From a checkpoint of a small image classifier: norm layernorm, activation quick_gelu.
Rows from block 7 of a small image classifier, named by matrix and row number. Rows with one number within an expert belong to one neuron, the router's apart. Each number is 500 + 40 x the weight over its row's rms, rounded and kept within 0 to 999. All counts start at 0. Numbers have three digits each. After the name is the row's rms in percent of the matrix's.
Before each expert's rows are labels from the 100 images, of 14976, where the router gives the expert most weight on average: "top examples" is what is common among them; "patch colour" is the nearest of a few named colours to the mean colour under the peak. Only what is clearly more common there than usual is listed. The data: drawings of small networks of dots and links. In brackets: how many of the 100.
# router: router (model.blocks.7.mlp.router.weight, 8x384, trained with AdamW), inputs 192-255
# up: expert up (model.blocks.7.mlp.up, 8x384x384), inputs 192-255
# down: expert down (model.blocks.7.mlp.down, 8x384x384, transposed), outputs 192-255

# expert 0
top examples: nine dots (92); white dots (59); teal dots (41)
patch colour: grey (81)
router.0 105:522542451468517379462437553486463462528529526517520595413464458524475477522537497514545509451493486481487458497534529536526487542588518462473559485524520475452494459481463512497493510508525477
up.0 089:557500465510497501460477535413446474416606472513493468480467531464502483508477535534527468510501519463485514533482522520527580396552462404514537553486522437501525519534535514589508455472501443
down.0 095:532474466588491488444518526542510531460521490515510517505459470499578511468535499571552454479507461445500471464513534487523560516475541541499453557498533467568472458552502533417423457470578460
up.1 103:546500512458491461575536480521520522520496502434405546464505585454410430545518538525519486486565482478468455549473503496432548436438496459495472556478437496512579455458530580457537540424540483
down.1 105:415525458525477528503536538540463519517539487487459514578515446515445492528499593483532535554519520426500495488480496521517453467553460492476483604527546518525435462490525530480467454508475483
up.2 096:446478489548486517475494502529476583506513497448490423498551538563605469451509506478445490475538529516595545508523493535525527501499483514433492502463483476497508434526430536488453488543501462
down.2 104:513409442479498471508561490517532465607525561482421574487475477497537515505474480524524447507482484486432452490492491452538572567563487493448438472451457399538524527529514503537531510487563478
up.3 092:601530494473510525478488495473475576517394533454557486406440521581484437494431583508495526474577492472500518475544548535520507478556512441473435514524437428498516532497442481496457477524467408
down.3 091:456425543552478478556561539521513484513440547534513534450613518483541519488490520455514467532470477473445487486542516468457498416378514475522528536467562449529533461458494394504504539510469503
up.4 106:483528506491455526478557500495524473510436481424495487522505514487505583540514472522528499535511488501455497539499555449494551456440428472486425501491452479532488497589479516461487523451505479
down.4 106:491533517468522492535497495476502575497471552527621449512476559516432470412440513454486451519485494401525487535564477468600485498526511460526482482592538524482463553421469471571485537519588570
up.5 112:493510525483557515470526508531415493527481526502517474523549534404527535495450557539475495500558485485420502487464485444476530497524454556459530495424487419471534493586575516519570476466603545
down.5 107:532548526476481457480436473451466489508563482527535511471497481501504454541519487478476450481455454511433497461492481479491462507484506526496468482500441454509522579449523520518450410451505470
up.6 103:545482560467467528531541475508451565464518541545575473467500511439462463536503454493514431481443473520486545512523564457528489528466501578544533452563484518437452459499547557498529495495461480
down.6 099:518482474582553475516486571548526455499595485513429474488514395483546545492510476461555499437506463538387537534501504468520533501533435504517512428585493513484388487508488520513468510443482561
up.7 097:515440506523490448493507595551472502481517497433500481508498446449470497565461523569474528483510541532462458522505564469493560481565502493504481510422571517464469524510586546557505460467471544
down.7 092:472516487464513480524459477489501409584472555534519500563569557566445565568421549577543550429558455582509501492492487481462512436538466462504598445468475475498491461512518495517468524509500538
up.8 095:531494500510424593539561469524579491514514507507488492552484555545446561500499480373490440536518467473445469463502460444535533493508543579475527525532521520446500495513470468495498438479474470
down.8 095:468538465454421480518531459510479445433500456487541545531531502506429507483523437508510499459530506505500467549558483521489527506518455440528546518514498556532504518463536606450505432475478532
up.9 091:449502463477462485482446496542524551548526598507488532503482527504490515471450477528465524576495516551527511484514517534474518462541487559498467477496490558525455499475486602475471484493495480
down.9 106:525456465491496555440533472479501478460533415571519502562513491448471507453469509545534515500485505475501550462481452500451519513488537451472413486504542438551508529514520432535461526452511515
up.10 094:458499497540502495545581543553472491566531473591479520537463483473503521471506521521517517568481488486456542512465519421504510503436492508484397545488489569492551488549473565514519537448497550
down.10 100:516498556484491463451472512470452485523519543451470491448460468469444569452492506497524523447492558519440518558507483465503512526473528528538480568509450413550482467505484461429477508473456580
up.11 101:447560476447512501504481452506522467531460502523505445467477539490476570530552467517513532526518443540485462544498514517519491543484451475478471513514441489483483535526456464502575538494481441
down.11 105:480431500443453503543560450533509443489505533462457513511417501467506472505436488493501537489480497482593513463492505550479435466537496537511450532507551527464485504513519543529505514533462580
up.12 099:466523538493493450552503491479436527555581488444510514529436511492553557625480474482490443474490478479488507533518481444524490540471518551523509433463472457524495521475532460541485461515541514
down.12 096:465561449540518448500440510530561535506411547554518504529532568486508435491510515491515424460482590521488512497478503523522527508477480476445542552468506515507568509487535487419489484524500506
up.13 099:433452446493545544527592479498425541494540542506580495537512508535484461524623470432454518488504479511539535496551481492496516498471511498440461476576438494471463472436531506503413458576568552
down.13 102:490493539524498623554584524507521514452485494510544490491448492446527481503508438471528474517477561533439467442516562504523474475500507507477467411535501465536501482594468393523494489545473528
up.14 103:533529501508440437477520476518512415401499476545519446572493457526500499481576476506533415460467467562562523483494540492543451470485467483475478446441530468536520528471460507507540480495447431
down.14 098:479483582446525549476501572456438515543529524393475546515502529488442548591468494477526512567476578516444481506562508532498526517384493553436536451449405472431491536505435575498466505412465570
up.15 108:404491545473525502497481404573510476483477493450496527494516484468519633536491439477506479499461443530480531460456490569519497553484541577540513459490479493505492518533500488454494467508446553
down.15 104:564547501551427546443521532499511513526505530578484545553531456506490427546440539536512538527541421450492567508524526544517524463574486418475513536559526409502477577524532484430484523480507472
up.16 108:494459490511476546488528581497486507482464485606536504523490465487381522585507547524496532468530519543443505548504518445494520489632433505486565565476532568506475498467461508505498501501626507
down.16 104:556550466476558494527529504554470524527482503514508474476439538452462427500536512543526512472448479459558510438525466475492459551537551508480506515416386521489474541471516463530480566483538562
up.17 099:446529447426561499521569528566538534544471585381490459514526480521441531496535506506502455457472498460511521433526443384513546522455435492476415501457499531556583487494423520488462491475471513
down.17 104:496524568566475529537521490523533560481520443483471468459497494406503500470494487508559476445554548478503513526475502530548529534448551461455492475523508492536484548526544471499507549514483502
up.18 094:453532482475435584584517541538518485430547465510493502443539494466466505480507462565545479430444489583567543463514541549499588517563487460538484460517565558514513471531571471488527479440489423
down.18 095:522546472450538443489522478473495587545429493511514473482489504495513508449459416507483545535515585460515495521498509458403547501434495491507544487559506547512428494534501511479520552513490557
up.19 099:470559522505499441511510555480486494515527483502477459523557564506518515587446560482431489464476449466507420445495512517440494531467546458545516492531501444460472568466479487530532449464420465
down.19 102:528413441503543545504546493451506591514494510503506498456427459504444520467548446554539453475471570431492544555519473544466518542451503438547539552424508551454497498421477486458487528546443510
up.20 095:575552498524454486522508495492541543535471482525490472563498461487518485587534501568476479514433460486457467564490484534473486490466510518491480506397552492551481567472503539491496455446505420
down.20 101:530512492517514582588492537554424519464563563486470539483476500503504535469493499575541504420490499463504524516436463435547545512561454450525473552553420427469510539514508514449493569490546562
up.21 106:541407521512523519497550486426455500506498496442553481580562495537593492484551492483478442486510510462472469495487484457482499520522487459487475460477477576484441462468530467533441474525419616
down.21 101:475496517536497515517524510455549493519497467503387475480464459423478485483491456523478482474464549574521430509525492541511474467619521475497478493465495514516503527430522501602501469545505455
up.22 100:574463510455482486497534477497536553535482451462532435540400445486461499521529535476528532478491525602469524451498522462491503510454509553468452511541512550495547493487479519464504514500513512
down.22 102:518541495536485492514520510470513491517460537494505550524511520460470575513475562496507497532443520485480471561471453491467476493566540518564534508544428530488496517494420500499536463430529481
up.23 094:456537500493517467520446493521520543469469510518456594525447560554427441534439515452482499522528410518487493582493480494526544509503457479456493523450504429505536484450546496523453489527435534
down.23 094:474491499476480502502539496478518428538536452493558525591488553531460527475586531545563439469520574478459455420526533519512469423475441510540443480507447442498501463621536437527501434497434492
up.24 096:528528554521474531503518443556466499502526508454539532466484529525456459525430502490527458480489488576493513487442419520472438474452489491568474505501531456490542531529563414494533484441559517
down.24 097:506470466452561516512494542497624498499531488489508496488483518490473487415479468507499491570464420441518492472441549507543397541504482499464458542502489466584478507425495480557530603471504455
up.25 107:517510495487532442536451587470494485546496531497457516462440522514492523524437467436522522492515525441551511519431485449477476470540516407434402512456487509555529517550514449522477499558545596
down.25 101:587579523468549501418420475514439514514555442456529478472527509497519529448486553589426431477497496511446525438477536529467479432455488534515466510464519511511488490458491464525533515487522496
up.26 103:495494477534524507517545423533548515512493450628554525462448505467567513537527508515551519536474493507504481492471445490430519454484569526448522509452536568491483549493455524481508467417504501
down.26 101:506482534439545435442551511540497455466531485513542512535470504456483539546512454534511495434459516642465521483506502460516581531480492528518515525508503471478508524546482525488496525417469483
up.27 100:482503510472432517492561568505461517490570545478445432489472423520500556518477503489533523495535494568538479538417546549509479492524555455471516529460445542421555477497500576498482501526452457
down.27 102:526469513476410578501437518466516530504513452532519532514532460466502487452522514586521465564538517462433450506596578539561427516478464575534542578571528488558509517526480555495442524444546472
up.28 099:532565502500495541558537486490469490462485494506491440497519586454442548507459495507541594504582507479485472534525435418549490602522504400474484484530469536536494550501481436504530501534535458
down.28 101:469475535495463438460559499535514539517568482552523563528562504463507524427554438557516461415447510542520505484477500422450478528498560521414437550527573486532530443582521472468451466470539501
up.29 102:516545440409479462512528463435493442515509509525447473514455549477438541459511507402577517445500487446506509472555520539457489410591480480458478520506407509418511548448486559531517509531560535
down.29 096:457476570477563477536501533501511498467547500518456521490484507528480516504450483462528559528470491503534480457507532482564482543527446508591510459459554518537524523535464550451559564474463517
up.30 100:427458486430481476534484517475532578558473430497498506467421485498486487461531419594513537531516441470511460492553431498459479491560484494518457555449494518543472502507486462493479541504490545
down.30 101:554549514504435480455507409501445521477499515535540415431489517519460529496442528474543491499542487548520507462445462507425453512498605508429512443508576511572550441506469475492508475422519430

# expert 6
top examples: nine dots (85); red dots (78)
patch colour: grey (67)
router.6 109:571492473524471550575570437509561507483481461480489507479478517501555553447503508576506524487532494452508489491556426491540490465449497530534521494437472492543466489501525454555506450459494514
up.0 100:408493488542535519563504457558531541465462504447542514412534615436446518558528510493483486479557519541501427526504490472432517493515480481509499485449530573434499502505543506466547501500491491
down.0 092:457491547496502558561489523479530548472509508496432450528439484535535530513468479472509478488519446561519548423531421501502490516441486549510421508492509461514452504499566470507488559504471531
up.1 095:426569545468489480491521460499503485446507516561511498484486522514470415503483553478486490484523465471476489506483493424529492493483463500454464516570424560444507574440473482419500530435484541
down.1 101:544546398481505507523504493503543535522488571551467474505526449540499537514486482548591449523470568543488486536473498415406532464555467498500470526500470470444448449481463455479482475498551518
up.2 097:444554488489520486545505508571464490605508499548449527381514458486545552547529523533500486479498494507427521429537481497482562538461476518428541489530531446552529498524489504438611554506520531
down.2 105:442435538513519470502503456447524421504508455548502442542500522429598548484528494513536505528536410491544507493490524479475502491511466508482536526584552503485501495516533513534480507488454467
up.3 093:484428503478529476543423506537485480512514541461488498496470498559432506488515559510547513491491487389424483511480528514507560500474436493495489490549492554509485560468553492551527564479462521
down.3 095:504532525479558453507549387517439471499555519453494519538501473418570502434486470497488563472513529524521495509540492488508460546462548528582491529440535504505499504624434519517508508534454486
up.4 102:490491409520524460527450531563562443538444470520477470522520545496515425479436516438522511543536568544484488454484474577556533557438497531552463479496539518498489460530527529533459543486520560
down.4 100:471429494495497508464512527496529489530460466571403450568504552504580537540501530563503521509469482483525511507515506430486523510458476511491478572488435494515507541439508436411459475527494525
up.5 091:519557523525496528484472402446489568508478531547506508449519514510438507522568547483530507554528491553552459508449523474507570514449528534532465483493458530563463463509483569505527452554458523
down.5 090:487543462462467525468480460512464515494454559515446449413436517512513476458460407441511470538521456491575493444470494490481503546529442437514539469497508474475589516563513433463460571559515512
up.6 108:448534589537527471477558480514453481536526492493543445528580519542510554494542508451512448505486512519526487505518511539476487483538470523536468499551588463526550488495481555563525504485442500
down.6 100:554460420517507473518562519523551559466483564507517532502504565515555471564510536484524561501497510462492526472460443483465495460470544482499517523495501473476489526485457422524477513576504524
up.7 099:470547566441550500480473535528444555482423496441468486504490552513516509531488506433521513530542492490479450527531480517519446443497458491526489476476547430462555510506483482478558476473509440
down.7 099:514485552465617479488510454494503457522459554509500566506476433479485477455449419505490500545508500448491462502516500465516486524534523453496443528606504492497443473539521513586490534494436454
up.8 094:533525485482457428417477523525475449477454476518560462531486478485486560531464528492586494466478508491484477555534491446476435537516510498565480537498490477482500477477509508576495483508493517
down.8 089:470463570520478515495496488524515518462523508440526538468480537517540480529535522467447535527502423501449436454457535466581515460518432467404473520552564571503514545533460490458527549478516506
up.9 101:428465489454492501517541496517516466489546609524462517494430590522594482498533464540499515507547408558488479473484460526564528413470514522462466521487469522522508509569504516477512486479515524
down.9 100:514514575405512529501464503464461427446519472493501514461473472456505471546508434486487427465478526464536531501537438487472494469480531535457506483455502454539529563485523440457477464468460464
up.10 107:495548577479453481484516475561510420561498455412532489469507556568435501477497454481453534498522474482511475501481487463509491468441478489464528473499554477538506470441466497548392485533389455
down.10 102:497531486489524464531548575510495563410518525526500486485441452495521517477512521500511524546429580565519474517485517506485508519507461499496538443444481526473529520520544478568589469515573520
up.11 100:506513562507498460558503461478536439520498466515515489478487548507471462544472542504508449438533494550470454508480475430507464513567462491506545503507519469514594510435487496449544519465474410
down.11 094:503516500549493457532503445498522482431525563498468523466549566564520481521536507502525477518498501498560506464538554403434591520515557518458441559503490596480526519507454536494550502450464548
up.12 097:472501522563526484543535458537533451470526410502544520512504455527500551533506556501468466445512483550479533510477519535569513450526449548537553451435445482514547512509506456511476514462505520
down.12 096:452530425481424473433456510461502517489483542475456547483450448392512500480457503519429464584531493402445508480541449463473455512520527544537457478456528513452526425501528556472591590443505512
up.13 097:491539487546540427473429512469478448547543518544468490490504452521560503521458529538475537466463463499483491475488481466479589511468483513427514447497557516501565523553542433520537445474503496
down.13 099:494492543487547495487467525424628578538507504547439499503515448429504556511545504542522444485532561569486490468417548524469488531560531516469561412483397468471478533460532583488564501538495507
up.14 100:510545495514545509473554556498482515497435495614452524417530567465503523492514453490513453487429446457496518468471493509570530518419519510541528513420450543470459501496537514494521484513419497
down.14 104:518491498505418506492468478433469544497548475479502495524556511483572547485497525522526614521542507519537518425502502475474483514541516470455509464501426456630518502537406484510578471503482474
up.15 103:444513489410467500427435540551497519516479494511501543524465486457457472530515548536490508538534576515502476462500576554457539521533460515596520517445475478547536477491546489492509546498522477
down.15 104:546400541497443535510518431507501430523525450528523494450441512485556497474490535545518541537461458461546523534463440486460483480473523478408535508489553441466564485512527447429552453482503542
up.16 101:505569490522614514509525498505458421454532512542482537465542481507480465457461484506508403506589491482512541469452455546497498479486508506546439524477519476550453491474522486511487456490435440
down.16 102:532477532490453498550439544481523495491427456525471519528494490449505532533532472496481512475390472459508510556531521508390495487499471537493547487543486504464444566534478500610479550540464501
up.17 093:481575475454475501474546506454482532497592567447468444551519495531508551521528507466486447503428521523493500563428452474488466545506504515511398470519492431479500564519427555468460462457498488
down.17 128:495554513464549453538524446411456494543590541490439458514515500483500541541554478474510484476532456515518574541375455542432488538552548568476473426443520509523519458413458434476504530516505497
up.18 108:543486512552438482472569522443507415497462471562512493517502549494491533529488510516429546488493495519486537513504524478470502423529533563518455430470502464480477569436486504503504476470445575
down.18 103:523553484487485551567474436583546579502523521448517538538589461493543495565553552539562433541404514505502443513497472516502446508541513510522521517476484558503472560483520515465528525503466462
up.19 085:600540514428499504519487460557544527502498567514492509448535484510408510539509448597494526405491487523506402480450498524542519540491471514582415424461496509508545520552503544530527483468504472
down.19 093:517437501545493514571474513508551447443463480528455473514559542488523469489451530448452501491490515490471449542518530504514510476519487509514513541522477511496477454422512477534460519529470451
up.20 108:498543487497404541532582523435417451444470542502571475476544553511523499454461517458500465552503551472513505472493510452456572445424535473414502427386501496475535487479458507449472439525457471
down.20 105:477485459446577452520485499507556578528525517478516500512519487438542513496472525499422512515515534534511486502558527470566522530513473490571480516483542531514499523508511473471483526467499560
up.21 101:522482514469461489565496508432542462487571547503490501568491566505556445502501591533448552601499486549536543506458510505497497466512437483489476539461555503468583586466587561464531526457459486
down.21 103:514508539522429459613512509502532455465537543470436520449430530382456537589430425541546428495511558449440553499520472513503529498554506505434506562482467443511469471491475514448577492504470521
up.22 113:505507461544516447467521520459483462463524475511475606484518531483580501426537515528508505508566499580459474449510479510530467624511534482454542465543494536496460418436516529488468517564485486
down.22 111:477541496476473555538477552456512490462499457567481622442512509554405475458480517492465566428479541575479454468481570434541490478551516460512493428532473502532475556537486405564516542526536513
up.23 100:478508487504510555526506540492459502482460555529506502519514498486522516532576543484596490474534517478450473581515563498504512523551439450433415474514484535451437506464565532492518502438533492
down.23 102:479604523591517494555502467513465553467572490410531473439435454472470540519548533478491436467480447521524506500499495530517518536509535535489536519483477526505534494462477475476549470415488549
up.24 096:482529479442504466519524588487492431524538498505375478451536519532511468482554500503438490510522420436527504490449526553529546516471468527547518447469520487453516472564475561465512484452528469
down.24 097:466517475566437456499583445485517514508519493465496548493538451491514467514446447511519509457468545468483472512549537476485523573506474536512538468527525562527495527468477519517479552514494477
up.25 093:440557487485515435562507484451467490514536496529485489444422436533455431497478528581528551523506541517573455463535509442514481540490497513504479475413481564537526489485525472495487523521460463
down.25 092:515485516494485527541539513510477507586469534531503445474552490504484517482446498445539499476537455478505530422471511482463473458545482474516527466454502461452492500548573501510547532466462523
up.26 101:499493420473472515474522501512529513455498578520537457527494562574497535500508503463559490495558501445485418473542538542522513522531463526461470421536489524471494467465547467525541520550492544
down.26 095:487481512460484470546447486476567541507517485470479501487574571516490601466509542554496464571483487515414472552561457522595459577502526511506466482506486479560455551478496471520552563413492555
up.27 109:534440534522439486508577502521380492515536478492524487489445468506596504560423473556534520482374459517526504521486519508571545487520504519517424491489553492502523554455521545540519465423541529
down.27 100:581514491506545471506503491469498523443508517498541496471511556519496542528602397578526497476501460473520429491495470451511493567521467440414575505523457566582470513517429462472497565500449510
up.28 100:451432499553469485576450534465478541498508461474471486454494604515497526516519540506509461462502555529465547505497516541538445492453431553549450496565505523536486395556493514446516418437538464
down.28 097:517549554494522491459479450522520498541426504515474525514490506554573531507460532481503475400543488522508518533464530517492517475503582496525479487555468501519495511506495525465447481505541526
up.29 100:415497502468477510485522493493484523491506511496529513486447506488542520543506519472540500515485530562436554519514454475470517438498505480547458459469535448481476470478506553469552496484471591
down.29 095:555534571481414505508462507441479504471499497518550471472542506504484528490510451500461478488502546460466518493512444488470460423532481469468503470462448599545527525548504510504443548536513482
up.30 095:480544447551527509448487451463458508487437511587499507559456421515501474495508468537477448462569505539512539567495573480489458427553472451545438501509519480475489527468495506513555412512522466
down.30 096:496493534487498484529537590500499482623512484487518513500515620500503506477498471483485493505481446456531466470540457536475475560502542599472526490486546465514539501497478484470470566476508546

# expert 5
top examples: black dots (98); nine dots (78)
patch colour: grey (89)
router.5 095:542524498543417491520483556474463551440485579539491546527520575490548525428438506540450509512564510535463541560525467502528460447509466517533507439472514530502422490578461486453464479471451514
up.0 094:583448571454598470502454462468535487567483527477518477519426516506525444535531487502492437453549531455532522445481520570472531613550519517494425553500551467477471477453536493486510544529417478
down.0 098:488515480516480508522467543507519522450482445441540494411464537505485517508477538476409539512540514437515468529492477489510614483419482462599501485506468492541490503517518456536531465409499498
up.1 099:562545503488455444512428418487455483478490513466549486514487479536505440592460486474555531459463482543499498477567538425496571514478476502529507523496429445478508529497461492522544473509519480
down.1 106:435532505468509490550462538497515439461492558611522534468552430489490485492538540484457543491523531444484454558544462579507488534549434556415502512487502515465540522535485457502480571546476529
up.2 094:552478523482462526499471485459441486422493470464571473511543557468492525563533519559522487551545502573468630553523535488433504597481523488473483471488494561519442491529456538481510532438580500
down.2 099:479556501506472526465565510534493483488455423505460520500549487532502532457517498448511466499465533530427501502511502441521506451439537514533443558517476532515505464490516554565520487503483519
up.3 099:531467467440494498524590509472563461456442516494494494514536527538510573532537482402476498592489488504555550540493465520452427463529436470420500477490398543547497555478496495530520485456547527
down.3 103:510507571504448537535434564506468505518511450416532509524530476545461468504439502488533507562512427492550509494487542535497525536501468529455439521566501516453453510479540472554511493512535525
up.4 105:442536477542546495475528481435526515547473510470484435479612459462485492525537401472511482501502568462482475476514500515476468550502498575528491488446494537441434545531531465502502493527488485
down.4 094:535477566539513476516476559413444478532542541512514493514453579439517522489381471493496486485515476546469528506459437497486433494392492433543402498562461516482603539524500496511526466512433492
up.5 105:466531560504445458516517516499542459452487515522457515526532586480477491530456485384500491488512534447445476528522471580543450572518534458547473497463510549556448527510484497557497492523451503
down.5 101:527478412466501486531460462523562446465561481521519483496481624538503504512521496617517465514478504542567469415418484473485447383479467454529505388467486519470489464435498556534488535498548508
up.6 102:552422472447597482542462529507485388515530426479492512500474464397527450480503572554527473473419512484576528487479595489549491566495561523522570505523497462478514512467530475495528487548467445
down.6 103:533498571453474455480501450579528470509489494499518575519524489512450490483481470485465452483516486512454488485473559474544496504568477471500426503504462520521436478516536459541496566467456505
up.7 105:560500560533519476496525507488459510583461566481533490452478503521477422451542531502508436425460484433489537582480481513541497533520437543530518534568450492474480597465410486479552473466529503
down.7 105:459517498472537487534550512560442454470516475524463472530467548545476548480503528516432510484515419478498531534382540490470565382497544433521586489464463477513461442503542547570486500544502505
up.8 102:442511562515494465544573475587500465526579403458562501512553438488526458543465512463435503498482498458471633486525415515521481537478582528462477481518481492459542585454508441498523516494492517
down.8 103:506554489482529547502461454449543508482479551493499544504473507458488534558545498497493464580484470554545521512472501491487514498554537411418498570553503567496585536495484528517497521458518552
up.9 090:528497389348584491480578504570484443494439469516500468538432587465536469476476434522497439529477530529543451506467586513537550606527539533492441508475518458471488530503480497474473463508521493
down.9 094:526505462537534432563483494440514479456511541510427585540576439515480433528496498582540534477502496479559568502555487555534461542546481494522505497586490439574563446471483564432475459508541543
up.10 104:574493454535487529411461504452514535509455502502582578466544496457549468536521471552516548514545434512484454476441444479525474478549539525490532519471537513512522436495513519516547521439399511
down.10 097:428409567490527504538503541474468468460513480534464498477495475533548514457473459402452553493486544470519528530528564501529505577516452454579484450504497479468526493504478569421474465535559460
up.11 103:497483470561455477424478449535520501456420509544497598496465465505521502539484610524492437472450459468449507583540541533513434505482514533515489479459478520482435510518487527451480501466535490
down.11 100:556520494467562432608496527392474475501495525424420493468514504506536470454446492490511511502491582519480443533472493473539475489529405530541509535492525477508443416545471404478487521543548482
up.12 095:562582496546478468512555493498514467588514454540502451505560498551557504434508480456436495509485553487521475552567470523472493464467556510537451562496572549451469543555458467474452488565511479
down.12 094:493519491392491480439498460436570564445517540503503435577520507465540514522456496515492450527520552543488530506487474530512590536512469488432486558472467505430499490520531548476490458471479503
up.13 103:539441455503548563471466450518514507478487485449475508421497532476500456483494513503497440548466516502494508456455472475500466520507496492466438545531471562419523495527429474494480490400571500
down.13 106:553492517524572493479522493557479478559550461437553445472503479458525497555473464481538518491482513466472579530559400497507424567473568432529501531458552506497447511517457614555486531408472440
up.14 110:475534456507521508486526516503496461446554487510583461504465509423501481519502571394446451442471542416506463419518541559498574486531534525538562559488519454499566489532465501515558479549525388
down.14 106:529488464500569473481496496479464511434454504487465548490504484523580517503487485520485508478479520469473499535468509537501491491501478478450538508547492530469538526498484488547577461504513529
up.15 100:509509473490497463517377436483561490379540449443506481518467523526553475509450514499456499460511563418516423476509490533506546523514529528523443607532510462514456465523468545484510469469511499
down.15 105:554480487396540464604459504529521503500593509495581544484488503476514504532494496505526476482441487570469510495543521473503438506529462592551528519506492508571489549564499549495492483487504542
up.16 106:489488526526465511475466453483517428491454461493473533430493553543475456492496565511508473456533469458522526450484518477509494488524486496568512552517506534555559549483541493575468529421559488
down.16 100:434537527544584506577504546513514470472458474478514467466480500494542497464533533543491551624434456581456504519560478519511481531434508508518430486478536469503505474528421552459500449437489488
up.17 096:512569534530480492454556409512485457565546535569484511503561491539429521531506530457511506437591504507446521538512478431462444470522476508515515501497469545438480471473479448565462560579514520
down.17 099:554522506513513529515511591493492456512430540422525493511426513482481521509573449536459451498512474452551506433571469570561525529416461494541443511432489471490506509522449495481487535409472524
up.18 098:489539497537528501478515540529546469504511500506549478459458484549556585523478548444509505462412558464481595498485574511479532541408509504567515522519442383527482504432436479523536474472479526
down.18 103:430468535451512474545542521512512452540481504540524478490486511492477531564493545503469470454470543482472484456545525508479497502448512515512517484504517389556483505518509570481546478526573497
up.19 106:492535538414459488538516470508502450529542457500484517545482549564521496569563527510542530487420492473508479493448448499561514574579474501479530412538551465528492525530479508550509574460466542
down.19 107:508498539545511476549552444519582544463418481550518499431511472461513540507502478491476481532595464450474475450525538440518512505497559558511517506496471525551519509534469596555486506469478476
up.20 099:517519524511546524601489499461479459445455529513547453497474553502497508560531509511483451450498459520502568508485457517562480532378530497520540475425477472493485486459483503490453544541505528
down.20 103:499538469477548522449513501553518568496492469481449537517480476549519492445469474484517529472464495569475499491548578508564545457553504466460500536516460433564510497485551458539512476449450480
up.21 105:479441446541508489502453477507457461532516521459514515550505411500523529564525513496496591570522515465533585453487532509571540555498500456566477508525506438456449530558470562472518467425484545
down.21 100:500497582524507438551539518478423449507424552500399523502466486452437532535492494473509461445450540522422536471581491528493490572469450540478523515502569509490507559524458569531501509509513554
up.22 110:544437538537546522467515499465492501514475494491476484523458515530526486515497574460514587580424418552557439412557540475475435504479481526479530477500429567518469487517561527505580462519498516
down.22 109:515535516487524434534552545506555559549526528479513502501537556496487596569462479467492514466523463519438532569505535519533471475468498463484498506464566491445446485411465409481473475450433525
up.23 106:500501493497443422513509509508505490516501511475528505442540542519481424510519522469439530441441583443518520558476460508527572474519482500534548510529572480485518545518497515509522502478565490
down.23 105:540522458454510550449514469514482480455579528499540511517484493523516526449450507470511569515409494541495519512494580461474505550469427513455513457573513492537457459513535469460476503501493517
up.24 106:571517488509522426548438548541506474471496508460585482560425470530531512531464504468557514545572475560498489425492509486480492447499557503498543521557555531550548429506533460479481462474601469
down.24 101:511530549601493527573449504480443538424503521527504518521509522558553399526545533548453538427524501549477559543497491493527490496444538448505491485515513567527432521451457432470526501434575503
up.25 104:478476471557516435440488482473482532509500509462481503479528437500513490471519473521428586541484399520482520516545498490538540526496486549498519498505482486548488533523484530456600512531504494
down.25 099:567546497464495454438494484542518467532438516485441501551493488466453515428471454552527516454491498510535483452526421480584470460451503459492526513544579516482522473479471468533478505518487520
up.26 092:508517481508486556491528479547508537496547482511531441481513497533515468543441570477528533539463469506458535469552575471495508523439429443534510478521469480528497581499520494562505492524521586
down.26 094:450524439498518518549494561524452541541461513506426539502476493520522554503435433513481453520474474450505542497472416594511523521555501511500545445462450458556557446498508466490508500485411453
up.27 108:592555518519500460428516489395509504463491500500557533502420518582515537539540428558530524466519500516457442521497515528491465495490464526477490525524509481443469596417544491551492491538485517
down.27 101:536543474524516516428453489439442522496413489480524518464570583429506464461462439455557491456526423517475485519515530536481507506503493514525523472533459543584496430524527561452524458447546373
up.28 106:477480498535456546562520494553428491481497558533536499546427476522523499544503468564541508422468502514479385486489564458497515585538526518456574483520461404523506496539532549467551525504499491
down.28 110:501545499453430491487546476463514516490443450489473477530536497502527514460534508453495476518530436577442500476550412567516483448517497489505545431463468559580400496515506479476537502513496545
up.29 089:517536500539525538548501466502505560541521511435408499506470426489475478554494427458498496497534476458526592515527478461496443513544454549409512473430483476481509500533534554480471462529544476
down.29 100:501505497465620540465519521489497427461497509553461516540520523537489460511575512496557452498543501498527424554470510515512476415474529464499411503580502491512508492447460528554455485507518480
up.30 090:431452475449494474531493536546524467489505433489522544510464469500485507556486425536435502448513471514479438494445512518416504503502552409519493544495476502560469507469539466556378466503440456
down.30 097:501514489485573500504505522437572565472491435476516553506548507535488487514502513470450491516500491495467513456555521469417446514449456529453500468513501517445493481509502484506510452522499569